python train.py --train_examples=145000 --fusion_encoder_activation="gelu_tanh" --fusion_encoder_fused_qkv=true
Rows from block 3 of the image encoder of a small model that answers yes/no questions on an image's attributes, named by matrix and row number. Rows with one number belong to one channel. Each number is 500 + 50 x the weight over its row's rms, rounded and kept within 0 to 999. All counts start at 0. Numbers have three digits each.
Before each channel's rows are labels from the 100 images, of 14976, where the channel reaches its highest value: "top examples" is what is common among them; "colour at peak" is the nearest of a few named colours to the mean colour under the peak. Only what is clearly more common there than usual is listed. The data: rendered roads seen from a driver's seat, with toy cars, trees and houses. In brackets: how many of the 100, against the usual share in percent.
# convs0: expand 3x3 conv (encoder.blocks.3.convs.0.weight, 96x24x3x3, each kernel summed), inputs 0-23
# convs1: project pointwise conv (encoder.blocks.3.convs.1.weight, 24x96x1x1, transposed), outputs 0-23

top examples: dog (58 vs 27.6)
colour at peak: white (36 vs 8.8)
convs0.57:540545528479396401492421482492493525499380489458473464480524555524457451
convs1.57:477426460463565570506506488494391491483654472477505484552509464486496509

top examples: double yellow line (100 vs 24.3)
colour at peak: orange (36 vs 1.3); yellow (35 vs 0.5)
convs0.39:504539494464510500522465466478430535292478467532517484495517503476509499
convs1.39:384535487507519511463497594496507497489571477554425616500496492503580496

top examples: double yellow line (82 vs 24.3)
colour at peak: yellow (42 vs 0.5)
convs0.82:520576500480415488475487450418391501506459461503495470439564403494495447
convs1.82:410462515474522422515495538508497382482606490567494421506568481507502494

top examples: dog (58 vs 27.6)
colour at peak: white (34 vs 8.8)
convs0.51:513562514472360426500456511469472502549454533501421571532550461536473452
convs1.51:513557430565529440478518470508521533555539489492489480393472509459407610

top examples: pine (62 vs 28.4)
colour at peak: yellow (40 vs 0.5); green (36 vs 3.7)
convs0.24:511501405513546509543517514550462416520492334534478464548496504485523533
convs1.24:408467525507468522407471416489549455502493448379518509485420506506495552

top examples: car (95 vs 54)
colour at peak: grey (77 vs 20.1)
convs0.58:553526493517430496486473417461453512522438456334509487474513479496438478
convs1.58:387523475510394473434538583441498477501496559498529471493450597508486503

top examples: snowy verge (74 vs 34)
colour at peak: grey (48 vs 20.1)
convs0.80:583497546527384492453516462449461491524468487377552426488493489495474449
convs1.80:427482497493531515399505525507559440595411501509583517494586530512546490

top examples: snowy verge (68 vs 34); dog (64 vs 27.6)
colour at peak: black (36 vs 13.6)
convs0.69:489429584446547529543501536479577509539517566457540398567502553476553465
convs1.69:469550438537475494541492517583437541422437457529524582385541478494496524

top examples: snowy verge (81 vs 34)
colour at peak: grey (57 vs 20.1)
convs0.49:452429556506511572482593494567517534547468419508547515521524594456558459
convs1.49:479519442552585497572423495528398475475562460522499524481510500518445609

top examples: tree (59 vs 29.5)
colour at peak: green (57 vs 3.7)
convs0.21:459550489508382427510515502551437468555489474535533446505557507413472411
convs1.21:552572506468586594554394463487505489517480495541415447511496548563507510

top examples: double yellow line (51 vs 24.3)
colour at peak: cyan (36 vs 13.4)
convs0.38:549562446519432475474489469633530497522455482551425497482538594448508483
convs1.38:418471519509558564522610585448464436443503514520518480533504454412478473

top examples: tree (71 vs 29.5)
colour at peak: white (57 vs 8.8); pink (29 vs 5.3)
convs0.45:479477503551446500404484493560502495483431412511545518476449473491358470
convs1.45:450559503460493496551417500544485449621507438465481556460501604498544521

top examples: dog (69 vs 27.6)
colour at peak: grey (49 vs 20.1)
convs0.60:565528550461386483512455461481501505516457495412528532477599494523437416
convs1.60:400515501510472455492495495493486500490561502400500554501420502425373540

top examples: dusk (67 vs 29.9)
colour at peak: brown (61 vs 31.3)
convs0.37:516544552472420377491498486498424467504441478520496520461602442498440458
convs1.37:523500488532536473538493500519506375489513396477502501416394494563432501

top examples: snowy verge (76 vs 34); tree (67 vs 29.5)
colour at peak: black (63 vs 13.6)
convs0.83:414498514508485516429505454547509527550504444500500512508529644392531460
convs1.83:576485497492594589618496488492495501400493493546501491498483462504426559

top examples: pine (57 vs 28.4)
colour at peak: green (50 vs 3.7)
convs0.6:529408511433525487537543485467493441527475382569581533450504432476542489
convs1.6:560514564575505499500416430494560501560504555507386485532503547567522552

top examples: double yellow line (69 vs 24.3)
colour at peak: green (25 vs 3.7)
convs0.22:520527520412455442466512449434434467529473436521513487416597467472515418
convs1.22:445471525501491505611512466494404428433487576511468451504485486568592499

top examples: pine (68 vs 28.4)
colour at peak: grey (68 vs 20.1)
convs0.78:553508407527429441476488465490508500564411445414488460466460454540422481
convs1.78:491396534484566501493510563498440543511544619496502546519511616494535491

top examples: lamp (60 vs 29.8)
colour at peak: purple (35 vs 0.2)
convs0.77:488535490530461487381470545475464520437497478464513497443378513517391510
convs1.77:559499489549500501599491490526509499635478500500444493509536591489595553

top examples: dog (73 vs 27.6)
colour at peak: grey (49 vs 20.1)
convs0.66:544535483541408373481430469493475485558447486516478541474550412496440500
convs1.66:442449589444530566402498497481491494489495527509485494531531594459403432

top examples: truck (90 vs 54.9)
colour at peak: black (42 vs 13.6)
convs0.35:608529471487505451501461458478483449539471362520538528474486482604535511
convs1.35:426577588605506483496589490499526486546514543529396490533524515464502540

top examples: tree (69 vs 29.5)
colour at peak: green (53 vs 3.7)
convs0.32:546564417502403475485545552521463506543475532566509489463571509574526402
convs1.32:452535504520567503490372475499486501534438499496455498584530524389499581

top examples: double yellow line (84 vs 24.3)
colour at peak: yellow (58 vs 0.5); orange (30 vs 1.3)
convs0.93:563517555479427420449532440469480526497404514443509556424504422521487443
convs1.93:411510514488562514605464547494479401455516473583551474535576477479537498

top examples: lamp (69 vs 29.8)
colour at peak: pink (26 vs 5.3); purple (25 vs 0.2)
convs0.79:523555549484466443495626525424483501581474448442494465502479500556408491
convs1.79:445499520475532622491513548555577482515507551567458504527414507461501403

top examples: dog (58 vs 27.6)
colour at peak: black (33 vs 13.6)
convs0.85:560583553550448423475517474511497495577389510524393483492531462510521488
convs1.85:428555456409544561490475528384472523428484500467529491565480580498467493

top examples: car (85 vs 54)
colour at peak: green (71 vs 3.7)
convs0.64:545454400499423486482535520534445491587488503466581468486505493589458415
convs1.64:500637499509596586503417523543506510529496523509439587518498496467508528

top examples: pine (70 vs 28.4)
colour at peak: green (49 vs 3.7)
convs0.12:553547457447390461451472480404450469512416461465480464482508417475522487
convs1.12:439401596501508502552518479494492397465591558490508491527509493512514406

top examples: pine (73 vs 28.4)
colour at peak: green (61 vs 3.7)
convs0.43:591428428522439426478533515532448459564491536519488497509551435547413454
convs1.43:521589509495506581527370505504501445495381455542502495549496503446470500

top examples: car (99 vs 54); vehicles: two (78 vs 41.9)
colour at peak: purple (35 vs 0.2)
convs0.26:616470416498436450477489476484474497519479448402567458445511460528434476
convs1.26:435508403438488541416515506548485493500455569473455569536433574497548449

top examples: snowy verge (75 vs 34); tree (61 vs 29.5)
colour at peak: black (35 vs 13.6)
convs0.73:459399559457536526571460511451514451485572570503562390497512460476488515
convs1.73:562541423509579516501500499610508507541401465516546522480595495501484433

top examples: dog (59 vs 27.6)
colour at peak: white (32 vs 8.8); pink (29 vs 5.3)
convs0.53:536523516495443406490393512476484503521406493506446527513570437534427433
convs1.53:518456491478500439467582467473453437507610523470504492440470487500388582

top examples: pine (59 vs 28.4)
colour at peak: green (36 vs 3.7)
convs0.52:476551437424483486521370489471445491529509497530438501502602435493561467
convs1.52:508400502604502502505569512614550540511455513494515496490513590513516424

top examples: car (95 vs 54)
colour at peak: grey (64 vs 20.1)
convs0.46:509573493430428422505410508465496507519447499464401516499568430500473435
convs1.46:539570442537471504418525434547489527484505484491501483433350448452496514

top examples: bends right (69 vs 33.1); double yellow line (63 vs 24.3)
colour at peak: brown (60 vs 31.3)
convs0.84:588530489513472427421520501506485344481481487544531468526521492553505430
convs1.84:502552481558501543531467491609481404487516503535492570458503535546512627